From a checkpoint of a small image classifier.
Model: 5.33M parameters, 24-pixel images, arch vit, norm layernorm, patch size [2, 2], layers 12, width 192.
Training: muon at rate 0.0027, 14400 steps, batches of 256, held-out accuracy 100%.
Data: trained on seven-segment displays showing three digits, 195000 training examples.
Rows from block 8, named by matrix and row number. Rows with one number belong to one neuron. Each number is 500 + 40 x the weight over its row's rms, rounded and kept within 0 to 999. All counts start at 0. Numbers have three digits each. After the name is the row's rms in percent of the matrix's.
# gate: MLP gate (model.blocks.8.mlp.gate.weight, 512x192), inputs 0-95
# fc1: MLP up (model.blocks.8.mlp.fc1.weight, 512x192), inputs 0-95
# fc2: MLP down (model.blocks.8.mlp.fc2.weight, 192x512, transposed), outputs 0-95
gate.66 134:530520444485457488523525495442435455526479480485447556479426503571552543501535478547492540494492476569493418535526528447545512477477492421454466539522471486530500550433522473510478559441495513461554453478476518479502504496565538459544533539440505469521537565525548485497497484540434476534
fc1.66 125:505440482473502480541484476554518548477528499493555416457487499523465478470444535491433509506502470507488541555545439544541447538554545515507553512419467504495434517511509563542509506510540536455422402421430508502471567510461475513487527523503488550506602442386549475481534529528495445543
fc2.66 125:529505531567469443489500560478527545529532534452482498440530486544555464455473505457593484424539511495505485496528505556497548475434561536462531485472551490468559471445448510453557440500566543406541475528582519475463473474487514520525469491479498517509520500447479525501500492542477462527
gate.67 140:442523537550492518515484590574513515505467551539464505420517543526515556483522515473414444550457488506480521508488543484479455560504490460605472513550539461503584450567529527553494528522506493551471469485511453505520398495498475482487463513532537489541426507478536542449519493516526515534
fc1.67 141:540527527487453546544507535464479492506485471490490480454421600468469510536508491468497460521514526499502520537527485462446510465539444535522487480497534520460476552466524516509517505503425536566444496435497478452500515522374514483491465547511575498528439485493480477527550466503529531478
fc2.67 129:487496523497479450532496549483500493400451512556535492487408548468438558471506474516512494485483534499553484503558471440519471422552564476465458554489485540457510549521517476542487578559456449552500516493552478457442564495460499440537507482435452460524517472506512514468475482498610454487
gate.68 085:497573509476525497434598486519511477493591550499512529547446487476557489551432537455476549434560587557563551472448451494501508534537494529538520524471477531479484523385441536481496480491557531439448448512470494530557493554533496546493538486483515456493469480506528539488447584491583466527
fc1.68 088:531505530596483432488486505533506523529429452477530521547542449473570488500568532518507456522441486451455485555503576503531580521464462545481533494477524484586528477517530500532472606531487446506552483564480460483450512494558519515473493520525465570466486524486477459530489455542478482439
fc2.68 077:424454463542466544537500510480535513442581473478503526430480470534454538515476592413520495516475443508474515499432492477456483489464505475540557495484520453460481504526509427468458504505600542478499607456465471471498516587499497459510506407459486511401586471513510503519531476446520495485
gate.69 084:533496432519486513540558471536543487535535493523514464517504475453484425524488557523438476536540532508481517477405526584469512510484441495430473465426504481562453485466461487476535512470459506518517565482547515549462492494441524410497528491456558467456539462502468526478428426520554505434
fc1.69 079:509494498480505508486469526456425495556441558490500456486534530484540520445552482430522503504385486532574593541542474519499484445499494516498511502455498562516489460509476540516486415499533482539527442486423507529519554489489417550526476509472534471487552440483540586564591556565484428551
fc2.69 081:496496534505568514495482472467538422521421542480492485592535433515527543477424471491481505506586497488555505513402446485466444533451424482517483542495525548480470497474438480550474492463510548479505535567449568475479489501507515493483489505520549486511509400536576530492438551553544452470
gate.70 118:476489483517484483487523541531523550497426522549496487591510508466489548542415473477547542458531542514536465497470490492541528525486462450507453450530539474489443520417584570491477555430469511563546543531558457450439433513458444507467531533535555494504491505544548528539501484544495458515
fc1.70 119:539532495518482544449540460519548431492502466466494516457527540454511458503514532512430559483502484490554532470486513502514425479514537479512497565518493453594469532529470478468468483521544478410531491541528528501525514395532539516517573460556477560500507480550531437522465522498407552502
fc2.70 103:556515506535446506460553460503545535449504497448571405494433535496469447484411514474457542536478529462468526525441588511543479494512539507520542514498443445466472441496481474509481485495519490459503480402484460551534510551481469518516504527531510440515471492488504494504461485510564520557
gate.71 128:522467477518487469464524545528484504507542491495565475546470525499467533479498503527582404466506616488499549515546517502555469463519456472430514507531491543444477515447460551488499498449464482470496576453519515525497436564419544451509515525536471461526448470498503436495529452525422509469
fc1.71 118:495471422516503514512573496484524472486466409480510480434551472477506492550536492481418550533530506485553538521458513542446495526544503548473476526441544559502525602508505492520485501521479388441498497454493519544506459514463551481544557540510434488523512517432514507522523469528464520485
fc2.71 125:468545539514510484506516500455524491457504523420480491438543498480491484492568584515471519430438488450490517473499539424403506504482473514494585457535491509475494522516553456524497508454511533455454523532460519444520570567489502459454558497472540517518459515509478507545484500503516544518
gate.72 107:486475547506533508534447497574490531500472495544560601477594500528529577575446496399500541460462490483494522469460425527425456496514565467530520499549495544535452468487495529515515490483497499538462504465540560485428514530448585552524491524520478567541467492490585519495526409497548542480
fc1.72 108:475480491398490520556507491429493412469502540530432397466488500565456457487592530544460440480552490526565488489546548504498520432511477533489493492535447487489609557427563485464534467505535528503522518536456477533602512491496449450477470430484522494491563604475435521491559586481484490527
fc2.72 101:544460438497465525465512541524541529463510406490524569506478559495547520536481530486491574522539495513502591499465429532531524536517555457491514527450501508557558452480535482534475545473472489484467521541573492503565514526488487513517472477526507509516567563508519491495523429525503422472
gate.73 047:527439389472521472470496455556492529475489505501444476502454467472484480475521538438456510513543577526511483506435528503513526498487518553453524477443484507458470576462531527551514418456498450561550395515545431488583486469503487461458534466501495485549524549485475436505483511448528471456
fc1.73 048:550425425472515488503538496527502436526535517479435538539518525484497511504443555408407553459562491496523495550507556471503564471512489463457542518484511531484472518481573471525498464455459427534542396522530515524528490488457519520443518452489525539495449551468540434518467561482522537454
fc2.73 046:487539471472493509504527456507557490566509555432467497515591532514494530472513459534461467580517469512504452475586533546501484548562456541508488454507535558474454528491459496572424560498541474561478491410549540481442541445441529511461497490495498510528480493482543506493507508452507586459
gate.74 117:435439533423463502513518488474448439480455441467448556493522518487535531494486567434493452516477487492510458495462544519511480402542505470421522510552477487496569446429530474518482526481476491463500550556453489459475604570468556507517553498546532431457551563414549492473516496504518488520
fc1.74 121:489504491496508513484520445452512467499509543546532458469563415509438455462546478510505486538472530480452422570560511461479504525487531478501483477487424469503472537525440445451475460547518428542481563485492545473501535508509493520518446489513509460523513463492492506544509584486470535501
fc2.74 117:511474531529498489448471480547570472493501482426493552615519427551496448482547522560493568418500505463509584573483505508489500495474475493503506478466558539446455513477532441497520544479546557564515422529499560468415513450442566493502491473477593511468453503474465456486548576413408514466
gate.77 135:436463517472487509486510444460544468489493473495508525484578519478528502527475545481504525491493505531520478502495537504508508555490580528484492581512619502449536456519481512514465513495508546495509550545579547574485523525423548459486512491518464476465462535590493413473528445517528526485
fc1.77 133:482482473446562534509528524505466537434522485556462490558497447471492529571436468563516530506506501498419500492535481495507554446513543479444495551525484515500532430492473475528462493554514573517453426540554566480479499426509553482507519462531475532446472520491449476530575510522454507527
fc2.77 122:487513432534503573544542494404523474541439413483564536519550499552450513516484435552577507536484484537493530533481488492508500438501446455533493554448466507523504467533439480536521520476500549498495582500504496484489536567468544515470552555454539488455502521506422469580478459481481446556
gate.78 098:469445549547445493531493486558535513480572485487479472462530473532601481549501525530507416506508436468524528554567424431403504490517414479517505439484491479491439485460449460410477458422439522559522475512512543568511460492484468464500511569482460496483448542458594544457541485438526447524
fc1.78 103:454501472524464501535449473518571508470564538440509494428523475539562491455514526479506455546489447437480481578514499468438529483493427499457500434460461462516467500507475501497503472475461493502498483454529495535522489498547542494508536581538449523500418552490561513492518499429534503636
fc2.78 107:522494478479467455451512519535510519541515469495562557507568524530514519479478478544470532555486504479468505459424595453480488504508506441523476578526497526485495523521476490519545449509426510529444480529491487551460580566513515527490508559450449559493463545526504528521498557443446439434
gate.79 090:429481521479495499549509510502527527499594496522501560590542532503564518514480440579493482539538537508464548505508526557479469501522435449523464481494523483488556454518465475479539510437506499482539507497626449481484607433550449534486472448557490491489512475556468436524451511549516451471
fc1.79 091:567552434507499462472500512577487452450423529494460469461463515480471467452498546432516507441498468453549490484498438473532555530453606493450519513510481523478479560501500541500490504512503535516476495492362569553542422545470523451501540533463509535509499548453529572490535482440542532541
fc2.79 108:495495544537421509505520506507572491500425516531535468430556466402501463446469556546547485530529501444511501545483503423508521483504563520514527542480453536545559591487502465481481518447481456484516440496478548467436484500516451497537485590507525496470496528499539539500460471537490415508
gate.80 138:503570435485487511488511507483525465463529479481494456450492476528512563411480501515481501529544463522467556393476501412540527433507523511514550478511464541535538477545553461421463502551544546424516531460487502532394556473494512519522518468541487494496439503477537535540513472493475472542
fc1.80 145:510452542532483489470482544580485504503534502518504469492501511448455544474496491425517453559547469446488567470524515435416463498560510519462482467576479459508565438514474436501411532511505487512460488509482509502517522521526477547509556441508499580567533506535456538436512502513462483444
fc2.80 138:513450490476510520477468517428556550559522487495487580478526487532515434470435484518556565492524474531514531493532471503513511481477515471542550529524468455558464482564508571552570496485466451522484505485545504539504496470458521511473467473550410536486502555522465542498435494476442515604
gate.81 019:495526437585468439544483449525528482477493503425527488512561488525497492498549579445480534463468547504488462502471559544549493518481492535562506412465514565494465479568544498503544542450533454488492553463455469496508489566539556498494521550522424506531462491539454480444492469469499572501
fc1.81 019:472553441568449460527493423525510477502482499449502491514568480513504486478564586444474514462475557507492480491460565559528494523481500546553545395468521551482494508544522494502556555474505466486504534494473493494502492568540559504494511554507410504522477481521451491459488473472528563490
fc2.81 023:540480480506494442525471535521484409533573516466488506434511516497508466595534553480435521451539466527561459428504502572520505502448536537501502510464477519549512536449572448545553503485544540529515464508515492505492518435466464530498472456534444514510482523493494507454529478455502500523
gate.82 066:504546407498458535523448455453550451508487470528582534474524542464497499551503459563475523516517435471487539444492505567518491492547464528496552429537540492477442495471515494503524511515439517479508509581551427399495549451529503490460510476508558411410449508535495470538462474474530444473
fc1.82 061:507459588537521460462548514540479524458491519469433481522480431517502535457499520450516462507473587526511455551512474423489529512439539485516418559490462501491546524499508507496478505498552459481499480390463541604509445540454519494556468520474465614570535500484515529481522497532472539502
fc2.82 074:524492514435504522515551557492541520447446460521472522464464472423514428462516524490487454547473467501476530548498466471510552490526466469463549596556504467561566546512499520533441501499458486487535525478436508446518463481561524501586535505475522494509484428577513523439505463526478537451
gate.83 114:432536467529534499525469469466516540546470447464533503538507448426595461500490588528558474416454540493487555473453468466519518564463516475533484461456442555492530501543538503558466520489594565477433417572454506490495524463527530609523470447446487488540560556557474520522571460499538558542
fc1.83 125:439522575494449500492530543543488471502540479515508476490474577466508483507502525521425353547543482475571498457566531503463457489552509518452449516589490498445493423459513485480442477475488499532470533529427466497509546551508486561524511437495597475498537563475452408466474565525466515498
fc2.83 121:446490429459438489537522505479459512398520559493544546465594491459542510505482489439550528456530534549509559489427566564503445498458447557538511494451484515532583536482481571508471493460528493408492526543487524505524508487487529495563491527470455538460526525454545579427454469474532490538
gate.84 129:497510491545549475510471437462499518525514485407457547532514491495508513561460511476525522518401427503504442416496500506477509521510469572488486490491484456502544478485460460587504503500486552499436496513527415539496526464458594534454561537534536503427436491486471496477516428497484508449
fc1.84 122:485466521492428486496478486522524509469474552493553502470419527543525561525463506426482503497482432519613502484445491504488525492488467465438477430541557405453509516533500476442512546544524506546441493546539438518541478536512454557466463507451486534492520519630588513568506507486501491494
fc2.84 130:571418488488482494451539504537456496470540521615467473461545520492477490441546502555502504544516516476417531521480495518516421516589504527535533548521504548484485477562471479530489488466480505454555447520504483459550485548501508518450506508435495491538522503400468498465489468505451507454
gate.85 101:509458500511440503458507436544446464437533512526466520475431503544492485565535567541531415482477558537497421549449562520551450534539465436476554509505454537509458538528463516484529440452444463565511435505530565497462497470400506455534561499500508563500523519481435506531485503510555525499
fc1.85 094:512543566553525552475520490464461487452531466522523517534481459493460529482467569509448471526537475548521484515470487563406466417540518391466467412479517528543403491513519457478568486518490484505552480473509471550581497548412457529464518494486530434537497444523478471522505482517604551472
fc2.85 100:471545542542475496472481483504536480507526444501520497523498529522540512524506502495506517556450460468502515499488454536531512491534514568503554383468521497561523480474592507507511486563501487537531478481517533498486530496517461479485612574449534421488598517558502540530534509580513491474
gate.86 102:520479565431484498495477487477567498477500491443535486474500544502480425505483482455458559461560593495570469547451460470501463473414502513500490498485566568525489483470455467451554528471424480514475489494516497530530451490613536500468587497473496452552434577504490363495580513486534547440
fc1.86 105:472494462529592530570458524522514463472526479517474485439470454566498565545563553499556500565408397478491529526494497533476530531545477529494501476516494436483468457456488599436527490560423529540441490427495478520471543484436502489450482493472488544489456474448482568520467522582503537525
fc2.86 108:521574510435524584490495527414537503529459496539488502486465529507521488456493496467496535439454508476514494460519474485542438556526479479493462553544516556524463442574527515505470477476478515452456506535499493536555528495554560441479514510459471529597514461486526417493533491455507463498
gate.87 048:442443449554516458492485459561464458478447466537526531537512514524514474539494497509562429463497537488440448464550488493475494521465535496506473496531435457453508458508435530541573510508567525428530542542443500418413487509499501510438497489462546513444529522443530557468476565543509500504
fc1.87 050:502478500530497468525513460581433479475469485499535514589510528509533458546518471485571425511498520480455417493524532495473449509501495500499445532542446435474501466506440532531565520571579537454491573528449543453431499536497481506446484482464553498444500589477508549456490524551503498523
fc2.87 050:497452512516548565512462500534520486513569495521462491545532512470478457454478574520538545514522440444576496427452537445474425545507493551490523448539525536466516465501596486507484501432543481524496463496548495507516511477476518494554469437464495442479475505536477437500567449459508501429
gate.88 129:509444510432526515509423501585464448509512475524535509562503483590485512586501497478571503451493498490500497569484522485548464479480520445485509530503493507485493531505502499477459520578504464515524503560453466480488452509451432445426522491539604497488507490543546543436505540505466507494
fc1.88 120:437470518533548471546488419519496495528530514513486483486505527544513528490469555470526553461453461458557418533437522475509483506487451467500537463545488403518483457490478562530546471492566565480509533522472526487512465486497431563533513464499431481496497545458475437493501521540460466557
fc2.88 124:503556519515526500475523478505533435520434519431514540545497442454501503471504498518527517507403505502574523376502471480449451525571494502542453445467524518573529458509525431431477469534495473499537561456507559490539556536497484485536513368498490511484509472514545459517520412546534535472
gate.89 107:525500487489455502503554473578494584468493483500520540473544621425561533476484539531573549511475545474486485515529457464489471462537572435440505482457483509480472567510561448495475490486534481473515520509524485496527624487462491508463516408491473591455527499484572473482465508480566528479
fc1.89 109:464487514528490536459450542486459440524490462471452512461479470509502497546486423503451484483528461517492529540480436556371454526526419508577467551460562515531497549494495547542489528555508524526537482487489574477434403497552461596458475502544525515456455488539577516473549496477463465548
fc2.89 110:408503464506521523434454524517534508483501545459484531521447457433553537502501475524513502473476516475568492445495506526534451547537529428499480493482456553529547514466491475461465522554543521472514562497531510565435560521472482528466554441432539455469499439520477541473529508507598530499
gate.91 116:533470537511535537484544514552531493510449430472496441536472538468563444550515488488452564493551508500569500523448478433549477552521548442504414489570471499486411509482458516514469536494508550495521556477530480390483469498497495511480488531546492467532419479507537480549468496437510477475
fc1.91 119:555449502472508481543436541527536479489498577526519490468478420498495581535493498579443532576462460512519547528486500442428503515547427476529507462567540509569493529475537401520513580498523528497479465531441529594516472487519444496512378484508499498486491501474463506596475480508515497435
fc2.91 111:408431454499512477579473442545516476461518473536498490500467625563540511510516511442528480463459477515480476519573496500503502581490561555495493460573562478458512450531442498527465582465495500477527551446513469477524516499506537453430492528501448507478552544527451512447486501494477513461
gate.92 117:533473501530465533442511474450452512435500516473541479437520491494591540533410406528496490510538473548457506519508501574520509513525478494506473551524460510505520494537528517588460450418472511586477575538585542515448438472496526551539498467553558460408520525487493505525535535465523502413
fc1.92 117:475487519488477540441482459520427468445480462516566530476436483545428489497574527537562538500502508445503485447513492520467546499526499456548445534555525518395440466485510552556462466505460578503573526556624478454485478530476521483471521515516442480499562422511443531563479469521456450511
fc2.92 109:579525460534473446430460547530507442496431500480484478552569481536436524535560419524482489523505574491473501434477504514481501440488493537459477550507523552458546453519507534435477507549497516459497481525468474590537476485445575479526544561439507432485525504423426404479510505524485441511
gate.93 006:570513491475525501500438452483517520515472450511520495507445533522509484519492473455578529463482484472493469445532417465516528491560499472546467494458577526444535475483522462497579467533487480452477480397488492576529604523517551495525537435529461496431463502523488488492551463460494502425
fc1.93 007:441546532529498468557508573541478552493516530476499476512509494445536484484525457539446503514549456551519494529543537524462475500435516441457499461564454431498474569486480492492475570450471570468522461537502509473436396499515483518459518508580478509590461469466478526537481461502527479609
fc2.93 007:515418511468451452454498451541472492476455500478475519492474503547528518486409556463454479526475595517465507512531477471459492565429521528493499526481531501498453502445548483511491477459505512503477543580454535571530477524552473510557454492446468510509499523425426462444508581548468533492
gate.94 021:531472465527451502435428555472485412530550492519537606458436531486409526559475533403441441520405518531473485517534508537468510473461493486537488605501519448500549429550555554471549475557464402489498488488543484527498535518533487525496536500519470500485469501541487513496459481583491578478
fc1.94 020:445351510453465472521514544542506548487493394482471518489500556474495517482542471477506454461503426483424512585485509532435524449450583509524429481506528536500506517531494553499555462472553515484468515463552465439501535524468596526510445425491511464521542446454479485461545457533478488528
fc2.94 017:442456544486480423438500509461500543505514554535484573505479506510516549455556434576455458530514536482477513513520484527463504522428507451505478481448546491469527506559444555488455463492462486511543522459545486573558585644524471526533531506467510523474498524592543471434527490517478454481
gate.95 115:498488529481523435551522579581540415558454530560508505524479529479479467493564443551442513588476478536464490535551575483475589452477558533486529483455475487451568522469470509546467485495514550479478546478476529480440479505490503474439458556521471514532564439458524588429471455482500430545
fc1.95 112:522433520497496424563535524527566502476518548544482457484495490430431522558467490469518569540462527440490518499425518534505500536581552550541560470506439458503520462555514468570507521489571550555459577526539447550533503480480541528548565459456414549548561440494491567480491520447494592499
fc2.95 116:431464526479467526501442524473487536498522476474534475520429524525516559491530544574451454532530519483451535582504485472512465444580527485487477468485522500524539542452513456561477566495566432523452521518519416409476520496561526550501529555488523481539572517477426577491499550417550467526
gate.96 127:541457521479554494493460483445469469502461582515505473469558542448535475476527507547589552496482473509533523522430501487512512470563537532471486527473501436556472433498503557573556475557496453488487498517507494501476519509522541405512559504497436454472495485512566543538548389470536438481
fc1.96 126:564491476530499494457501475464434514467459531456426477492487464520562503600528468473476473516454480436484543517539448470502543547476551509448525533567472543440564458481452501493520485501457491508477558530529544455517507588485545532483522474577498514577510521526507486516525430460573467536
fc2.96 126:476542498510485519490452492546514470494557452541551458487470541486470518540447530546523415441422531517468414506533581494477484491477532465450541475481524546562472527558521468448453553543519502535493469450571504508523408442518503496539504546501565506449472499476506480511510579481485533555
gate.97 131:408567448488461504508509521491484508541455431489563517532473498561472476444437488534561467561553589527489468515554463495430533522523445511579493479525492478475413478538545530531477525497504616555476494530485487449407482526480579571528484550475548521520543454488452454526488477497571462473
fc1.97 132:469574490535435543450501521496489501497424463531515540519494527547498480438517544518580525569550592556552493488561507491496518529434493450521547491543460542487458444553496476549489489434428536513503469581493457481385425487445503533555487574487523536492499548501495508493542442478587468530
fc2.97 128:442524560426557510498447529460427526516467462521483474521510481509541517543481582485481425517504538377499490586562538505443477504481528459452467484494470473438559519476488548472481504465531517570523501548534538526478561502544546453501528501439496444438545528486477473518501508550529557496
gate.98 060:517502504447531528484404474548618470498522509468519508482568515486488499424452473349563589473536490507517470491501520554516475489513501431469471452486493492517513536536532502510461458449517510501556519498499488527449470482538478555527489532468495466454424464494508584457502480502493488475
fc1.98 062:484448522437526464579544519469430472440470536481487546527545484544500482491576511597461549448446514545559528554489536500515556535534477524533542550494558471528509517479483534521609473558485485525480513516486538515537577478457489446491528503509501488471501532465538409499443537467508547534
fc2.98 057:452501494468445478485523488466496455544485564525497544402505504568568464502501523477537466611595506525496557470525483550495564501469447523470522501565433486476478451531535547493491437477458511488526481512453537453548522500513494638439501465538506478511479535516484597436499498507438521495
gate.99 082:469494510425497495520424489511488489489432503446514507410534522450556544460524538540552606524399455494543564543527511421480528462526537515509534480508496517493472487540517511507529561422496508499582471539517580549516561480498551457512546554430520531468469506512535447486574495540409517487
fc1.99 074:504550546563498460556480545464475542526459486463500459439528535400564485435545566559586542501452465546461520516594497521505580537512496511523498522536440578407510500492518495497467518511539423539535535515550549505461565553510549500494501511466473517514583494538510553567520479500493527520
fc2.99 083:530443476473553465477517479478492507479514518545520537588474539478461474486495533485486405555532505496428404532487567548535475537507528481540479540514471585541535580570542460406492505564495536454462533490532552488553474467483491538513492424491493524497542473492485463476479522481485456444
gate.100 121:573496448480451507487536563535566441489514441430547479543515452552484570463416509503502554490456498575517499439537475511511553412440555527461497486471532509524494490551547560438505487511477553556456525512550501517481554548469502479462467459524533515531496516484465523495463471503459528484
fc1.100 123:452501534460520557565556529511557513497545451517453528511517458562509529474445491475474482503512550495469443480458456448511465519431534451432510521509521469557483479542469514522502561519566485562446565506443563423446449546516511476502473466553498545425471467472471472477468478511494601452
fc2.100 118:521568506512524570558489573458519528559526500532468455461569512506458490544488570487504577502579436440518484529486486522542456490481464399534531521528564524463462477450441448527416490482544468510481525541528467494462466496403428556518491532499478575475419484546490479498428487516556486521
gate.101 102:505463593538573442498433527534509494527529553535462555515483511508555499442468466519428505536524522522502517524464547384500540506476501444446526501453493483487561560433445456470486492466471497542498425551561502431575517521460554486464470499522487478543529482490503489510522470482429516544
fc1.101 099:532512579445569551452563492444545501472487537529525433553463471477525491468504504492553575504581503531515436530493513502438531478552559507524458492515536497428492370412488486536476434455512493482496467486492478533482480482524542469517523559530517560504476531523538386496524506505519513485
fc2.101 092:494420468554524443552528476595497545509468522480495538474494496498545505455566504452506442565538501490452515499474414534523520535500495485467513523492511530475539528506477501485547527458465529509573526466461531523426498484548528568484609547448426490437484510475543506441536477476428463499
gate.102 121:459450523497495525548460531485538505523524502454497502494473475520543411452520571518542536540450494498519523569510482486483445496537459540475463476522518528477462524523486411471458471427491568455519575458487555554558531576557508537487488534581423455546487488552477533426525570470518476553
fc1.102 108:517517505402527523553486532530466460474517491501510525483537545480484505478481537519492523550563529542510454441477527485508460409462489501496519560464440473479555527560508477521483524519505490489539520502472547438475482491514482451460479480521537465529475408545471494459507553576465515487
fc2.102 118:538502540493547418474457520532446506470476495528468549464517488508430543478534472490477540483566469469455465490480521556535512457515512465513536490555527550552485468501505544519473533517464569531497410479496521513461494444457516497514526509441587484484454444482512511487463498520543410502
gate.103 111:537534438495464510526505497545510485488528535546452468526502553506413524476519494509558539557450539566452418578476523561413538499471567508466523552541572440517486542472532514542598398459492502558570507522439542491495562495517524505572460558553522467569458538509533475484536579495556561509
fc1.103 109:441537462575478462490519539477503481476456537459460450476512598512524478496391521421502500494537457552475545494471489518511586530503450502525451516506555515577530438483461490491443488542532521487509517440506494446519514509473502512474409497514482523462515516490500515464494500465492574539
fc2.103 122:475575561511504448502473477532536488503454477424516535408449452534529475514512479498435459544424528497529425508534521420475524567516515483488429467487557493494504494499510418562464521568526497494543514512530516538435479513571489467508508406531472550491497471532563425484480428552506545449
gate.104 114:538527461497577506487493457491504463423502516559534419510519412463423549580529462523550528488476495514464539500491527559474481492483480468526555530505527492478581459511544576440475513487592466476459485439452489481495539444536592517493526488513483562538468589511486470521543550507531513508
fc1.104 118:463504530465501544455556435490580485533474456498407547463462516509512497505576474482562465448445468491501500449503537470490486529492521559525455536468493502493400546522517493456550540480463476468528525492509506579465491504474492542520460509464550473547476497467460473506518585445519497442
fc2.104 117:544367547504496461506492532505410509586525432444496549467491531527558445422508478498518438533570541464534543473428509442559515501507518534510506526511472576542477544496454486473525504475468547509458478550536500462521502526525505512534535498478533454415501559448593493509487569473543474543
gate.105 125:480404511548496421409496574574547500520528501508442480515520441559464549432477507493430516518421531517532539515468455525435579480541487483511587580522532456479542438533541540493556500503486415448452464567521486507469516438488549472526480461488508505495531421503576551472524454539509500537
fc1.105 120:489427502503474428538516539498500517563508456483530510525495507471471495475488476446516523478476489524551468573532415525478576474498479430476509536476505541490420493524549476426453499440446438548481510550488521474431591539499543465524523522446565499432571453537502515513511466513476488455
fc2.105 112:501480553534561400457508464442544484452506512523532551535476502511424492553465455574484514511451482463559514505510509455442520451488460493523510479545461460488515460474493501539511449504490512521488446511548483504510556556488511454569486515528468488465520461481565501486495501503566500469
gate.106 116:515459550489485457435529534487473506542482531489424498522503451477490560562512408519567522514494490489469503483509532526517500485578538548502506556483506535545533471516506516581473606520517528504474465488501538541570439481465497502500488495570463496472448551536472511497499479487515550522
fc1.106 114:492489480526512477539506437547459529485576515531518515482489479495436474447481531517458494514519506494545523508442516488509470546442467510479523424517479398482466536504479479437492505488537435562525424613482486463446574590585509511537418477429522464507499454465545489508472519532432489494
fc2.106 113:565495499543496505475516504556501482524488527477436463462440474460550529480479522516447497599570475481561502528479439576495519482487517485587410542519500440501479437491542457520509426506549511422507448524492447519516526484488482524479482473513533488573454441450509532567447563531596598526
gate.107 103:485491508445376494505546529532526474476457478557512586429442557484421472569483511516480556531449515517463505482472495485528483504524478542574525530567501544505508536545517505472411541529570559487580529474532482471457483518476533517449591470504431458541473523592472522511492531542479513496
fc1.107 102:482481452485491552507462506475441532467514457456469467459471526497487507528501504513431514454474482460444454448551473535565545544473479541443516600541572489503500482460523505427444506432494472484508461530511490391471471540472515480472557506500478462544481473453459500499525503532518469547
fc2.107 097:529464430451538570491456531446446515554483544466468454484595496545514490478508447517515497564561512467449525464494544469522537448534485491491479522545505522513475574486446575544448409536558465437470583457559602474455473557451483496523455484478536449437531500519467489495531538516483525445
gate.108 119:582488396533512444504512502509483441487556540591524485496424508505456477483501474524457501497552512413442434486514519553469516478478550483575467526545498535526566523423492415516463495485527525538443596476536462491582500565511481475476521486487547550516487529524436502546577508478497503443
fc1.108 110:500497520493513537416470542476447445394447446456484572432546409475586559492529518459519462455534442568528497526453505475533485500478500498506514532525460542554540476530513544455536529491474523459486460482468555490520538541479525526439542486421540440493522586446498554453515433473430520555
fc2.108 117:555450559404512543550485430483517507516511502482514497522515511488416509543522531530517489501504445400521452528624534562455540442541530511522542529466474515509483499525479475503405473538554501560430526523560526553525436540456442522422481544549497524498455452531492424480555540470532482417
gate.109 097:512433547545491500452483462475473520396435551552540469487517558591597535522434497460496500526530562441511537459559528537510466436472505532487512509559514542457455406509563519518487422458505505472484545528557506553556536510353542485485479493589547501547534440514505488472492477496473501451
fc1.109 103:541544463545465550501475545506562501425500469425513463492469484480504493521545496487530552575476473443498533486546524470536541466497493483526441458517451514445567590607500516446488424519461546546497526466501444526579485558445557515465497508455514491481488506525477525499561475445547465512
fc2.109 096:496506512499516586511445451530522515477474467498543492490574541481475480487488473481530417575494472416485489507450498451478500439512453498443477571556450441523499457556542468570460435486495485514526506535490540457525513518468486441498470427435540539549557469459455542465554468510446487481
gate.110 010:515569503529511473534523487474417498462455464504494532529490500525538545502455501502521481449535574469485466528533480487569520534490449500442508512533541526445491488473495520485509457462541506559522542494562447557497445500425536442545528499480515422500454510510480463516523415495500525538
fc1.110 009:500557518510475496530432472450438554507469492518496512516452516569566489481467515512550513447552518514501477484487447453565528495496465505437468525533538514462521477532505525482486477425565517526524511532492529541505450473507570488465530482473542423508432524516504459522542443518540527482
fc2.110 009:522474460423539520496506478512442455470541481544462573586518495595446550495534515485476478479516492532475391506470445506520578507517509526462389503504524551502534506488525461446447475511517488563492555504524481564501519501461491480439511456547547487495546504511424518454534466457463478525
gate.111 113:521492582501500473533552484498527476536461587459569468472504546468462503509510478512532480474467506490446471466460509446496503506535491503485519506496471509478485547564519506437457505477507436509508443577620443412462506468523536403532479531552454602492482437444489472533467520422487417431
fc1.111 119:514498537528484548539550449366476500525433475467471492501458509487497432483564556540510448510489502498556581539559491451515489473505482448464528524518507459571452469504553538391496513474504522597604477517565492439547468459507509476526469506503472530513467559458529488529513516507562501495
fc2.111 122:479521577456472525496476483513596468491561481565539569540561482493435567459478468442469479551515527504519490508520519508543467464490498494459462480479506530531519486562521568474538573481508507426425518475524511543498580521452469519523456468456471518475507537568513509459503503532473467446
gate.112 006:491558484436486544505392509474448463552476471507421533524525546506569456543475535463467492419495535533470453491495535445548480450486504546513459501553535515485460490476480481507505470454453491497532544547491535467534465438548513504510521422423525416530496533583547542531483506444442496549
fc1.112 006:511485495463480538538511465490482496514458506524498516496524476460514497502511544435446560503488468498492465498454482473510445412462491514527467505577491529477443498475491556516513522508458419496445527526578510509513485500482460535515502424530545548444554526590561600434431484501470426483
fc2.112 006:545534449530566460457491519450416578508490507479585473492453475512549478520466460508525561476488477495450539433542555476496447520495525517492543502467539486496411442517552491457474510495533595567485551485412580475500499507486475575527482480521494520520512459528396533481563494444530549485
gate.113 094:473555522547505474437515487438492492555497409535543422540508510462453535452522511552515482512558518495443536501503451495454519480456514508453440423506516484591484535506406612493534462548487419486503465589504432484556541530499533487479500543538502487488463478433416463518485521515567509461
fc1.113 089:535459465512504582490473482518474489512430486510525517504466538488510498500542428476461538518469461491476527482498543475497501505552519475461519506454433450448533468444515561582509441392488564617464516485467548531387433450543446462511475486447513532582494447467555513546475449530535470499
fc2.113 092:549489549477537447529487462570421439491552483492544498516539485465527492465468464540534501501432516474456457541493545491507559459498535560505488513542485614470428474487524469491500515449538529555532483503479523430555478551477484531501592439462522480478468457512454417535476443552481468525